Weights of a small CTC audio transcriber: log mel input.
Rows from block 2 of a small CTC audio transcriber, named by matrix and row number. Each number is 128 + 24 x the weight over its row's rms, rounded and kept within 0 to 255. All counts start at 0. Numbers have three digits each.
After each channel's rows are labels from the 100 clips, of 14976, where the channel reaches its highest value: "loudest band" is the band of the loudest frequency at the time of the peak. Only what is clearly more common there than usual is listed. The data: babble in 24 made-up languages, each with its own sounds, syllables and stress or tones, from a formant synthesiser.
# conv: width-5 conv (model.blocks.2.conv.weight, 192x192x5, each kernel summed), inputs 0-191

conv.163:127139165114118137192119147128126131109080107082153136151124106071116109143130107093113055134100149153146135109137119110146138129131178151149095120121114111166160117090161129129111120130181139121126121139141130129136144123094077141111087130147129132114144121116112119146143112129141124153124120092115092151105174119101137129140136097151138135113111142085142140103177171148141129101101162118105120099144143122100110090146093109113142101159153143133150139130158153183140147137109124122123122084133153172200135144136092114097126108094134161148088147156120157155171117169117130132
loudest band: 500 to 1000 Hz

conv.8:159136092107133124140172108156136095142131108102108128167106116109075111098125083128121143159163103138164155130165142101122126114092135167119156111075133113063095144144142117139087139186132118125112147144113143148139144146107111159160172119113118140170111175103174152105169144116138119110108136125084104102138121124105113084112105136141129116060137162129114123091116085119099161125142140136142131099121137110098141134125102160132143143129110136098118135129113116108154134125125132148134198123116149090101100120113157150136156126176098115108126138107122110132086152100170123148
loudest band: 500 to 1000 Hz

conv.102:131121162104113126121101143100135141110129121112111116140129124088137144146120108131124118074129117111179088107125131098109101140143144095117098093186106107120154172169124116138131149128114134138154151137117141111103151109134126160180126142127134138196134187159125170150107114121180124133123132167171106125154138121101133114122122116167148087139085149140076107125130129144147144160123114163145110129141150164116151163164135181130146170143122122109129172121175116095115119202119150164113109153152118108098106148162134114125101132111125136113136134127164154124100075109132137155
loudest band: 250 to 500 Hz

conv.96:145101167190140112149131118163122109112127123137160177195163127148112101136133169133070117106096158123169145134113145140142123130123141114128135178159111172121137162153115127138102096130108108134140140110136140146150106159142143125097120169137100142136129162163146126132146152160133136146134123107088100106125088148152152090147145086132088143110102140109133145114144125086146074071127127072121071130120138119126156131146109126163142177121117144104100131137122093086137148161143166135136146129118137149126162162112075140131119149105078111145135131141124150126112110103157125098
loudest band: 250 to 500 Hz

conv.4:107087104155139154132121150166123132159103132114097142147178123100138130105103126100127149138120101152114089078121132137144119123124136172136124108106112105113150111093104115093083123130135118121060146101155116129085139133097137149146125164112115189106083074111135126133151109127128130122136140139103139117142118158137209133118144088122085168055153134118112164094148131112100117152126140153104124116123103112116117130139090152120104177134117123114125124151098141165126151094131120116092109157155122114127119100167115109130177113149138154101095125176153108115103142146111105149
loudest band: 500 to 1000 Hz

conv.44:170141145134122147146140138171122129140158098093111137146108139119148150151100133128162116100105132100149111132153151138116148182144155135079106155170097136125143128129138128168144086115080142084151156133131154117141117137120169141059125139120128100126139113153091117120116120095153097124147142103150054141107117155089148089110160109157135130146105139143130117116149129109134141118104125132117110106159131134120141152074135165148147131142167152122108176112143105093117131096119165113126121145103102078145148109149123122164146096154102183126147100115145149147144123169120121201
loudest band: 2000 to 4000 Hz

conv.114:159148071093140134092153147125081134141167141096135108141084135146145133123127122103094114132161157097101100148122141098136136112130102117114128147110128122149077129143070160145128130151111127113114110132175162098176091128168152125127116136138137124090089118129166138095109146155146125145129163123172134125133158114132126198116126149113145131145118115190123126118164106156138132104120088165118110133138160115104120135132123140153078156125104076140107112172095141124104119123103143142153099091124102104086125084122152101136095154150147114125143150120100151111073096141115150133
loudest band: 4000 to 8000 Hz

conv.151:088145146104115102121098157135156122135165146114127139121128137115099131131136131124149150144144131138115151120162127128193065108121134152127131109112106141158151130116139187131138115128126127120089139131140106097128109157105132139136136086121163158090117144148082167167120134127123102123118123144118123139142097116114142153103128164109145104188148063128122129137098119194101122147101134180135077142145131131108137159113137108110086167130153113125112122112132126101124121116090122119116133119133107135131110189108128121148092092112127162161136182145105102137222173121118109141
loudest band: 250 to 500 Hz

conv.63:131098119163117121103125152058094151113090120143151088122143160127111127145173110116135116128145145120146121128095150108123115141156097110157131115141149134126118114157132134176114162189149172141177172143167175152164152093103138119090121124104114115144098116094098081126112136134122107114131113152125111182142092120163157142139161093091120126116121137132139128140111115159138084126133124150133115115123129156144102129104145125150105112096096134110168115146124102095080121133102088120099109104109154124090104125181135171123149153137119126133173089124153169145104165152109146136
loudest band: 4000 to 8000 Hz

conv.144:140126113126096147136148118115131125099078113112144144119128106087117080104108099126125146166119132155145119109156113114122069134138142147119178096110138129145151135090174138063104118189149138145101149149099125134138095132109127093117172125172135148128122148146156131157157175123100165122132136133106133091128139122138134173103138103127149149114152144104153152145117125113185087130099130168151162141160163132145150131116120106128116128111065177124116120125098109102187080100107092125109114110101129101117150119119125195121152146142130136162116135121130107143146143129125124094
loudest band: 500 to 1000 Hz

conv.191:120132194128149137128129150116132110121119123125159115112061132098121139102104099142125132076149145136138151157140101116145149132088192140124163151130111136092158097155137120153082161139081116146060130110145104139120109079096116110113150158129168122121143103150136113129174139119165111142145130158137132151193122108131123127132116121126152159156134102169113110123115096116165129190124110107154089154115134141130139142124112149149142106135163144128131142125137141149112132132090148130103171143060143142140130169158153142161105150137157125128100133119121154135088150075134147135
loudest band: 1000 to 2000 Hz

conv.141:140135147130142147163107143136068091190138178138121109160118160091121118129107159108109103170124101085156124093095087098146134105138108108098079110154135168098121133129099137133114154151192151157146158127111149170098072195116137107139145091115094120116104128096095106123163132140132121154126145127084161111111121113122079164128146142124145138097083108115098118141113113151144165135110115119173116107118129110098121149157108085146137131148115130154138139140133123120145110105136145138169151151155102162140137108122145149122115141123161116125151109122134132130141154092116129090
loudest band: 250 to 500 Hz; 500 to 1000 Hz

conv.118:098095125123122149148113120105117108119139120116143151148123130135151120131150132121125121134173101115100128125159098146148131059122160161118123115143139117122134135130145102123138127122091135118143119139127138162165091061120157116151126122069127122121143102098189107139149123120129157116137128171150147107130104073103154172118128106119106138158127103188110149097148138112087116162111128173126144157173141098138174166140139122155110158095127155136149100157119109122176110138104092123099181147135132134165148177108114146157165135116149143101171115086103144099152108149099125159
loudest band: 1000 to 2000 Hz

conv.36:117112167137109141139137128114132141119126144104060110090156149114182133144155118130123113111145146136119128144146141113167168085134115134122125108161107092169162130161105133140136130119139110121106138141129113105137118108178107145131131128105166131105147141165143111074140126141150110144131111147163104146086131140109141135100159119133097138097128116200104105146154134182122151177153101087097053169108156136131141163129141149121121142102132155143162135117121127165096127168111139127148137163121130141144129122098132114165145110130138119156171162134166101112160182088096151150
loudest band: 2000 to 4000 Hz

conv.119:122149168115133143101156127128143135135139098149163132124170104158155149113118137124105140125152131140160111138148142111108130161194112097109132127153157156139112114121170097115132118126109126111138097098122117141212099132146129156090105151117123160148121176123111131171103154124120132154137136132127124105102125095118114160099181112135139163128138126162099126151137126074114107145125098131166159123129122105149180136109123167140129145111118117087116126122103131084146133152137100123153111152108142092139101167186142159176077089113131138109147088131123109105151099115143115199
loudest band: 500 to 1000 Hz; 1000 to 2000 Hz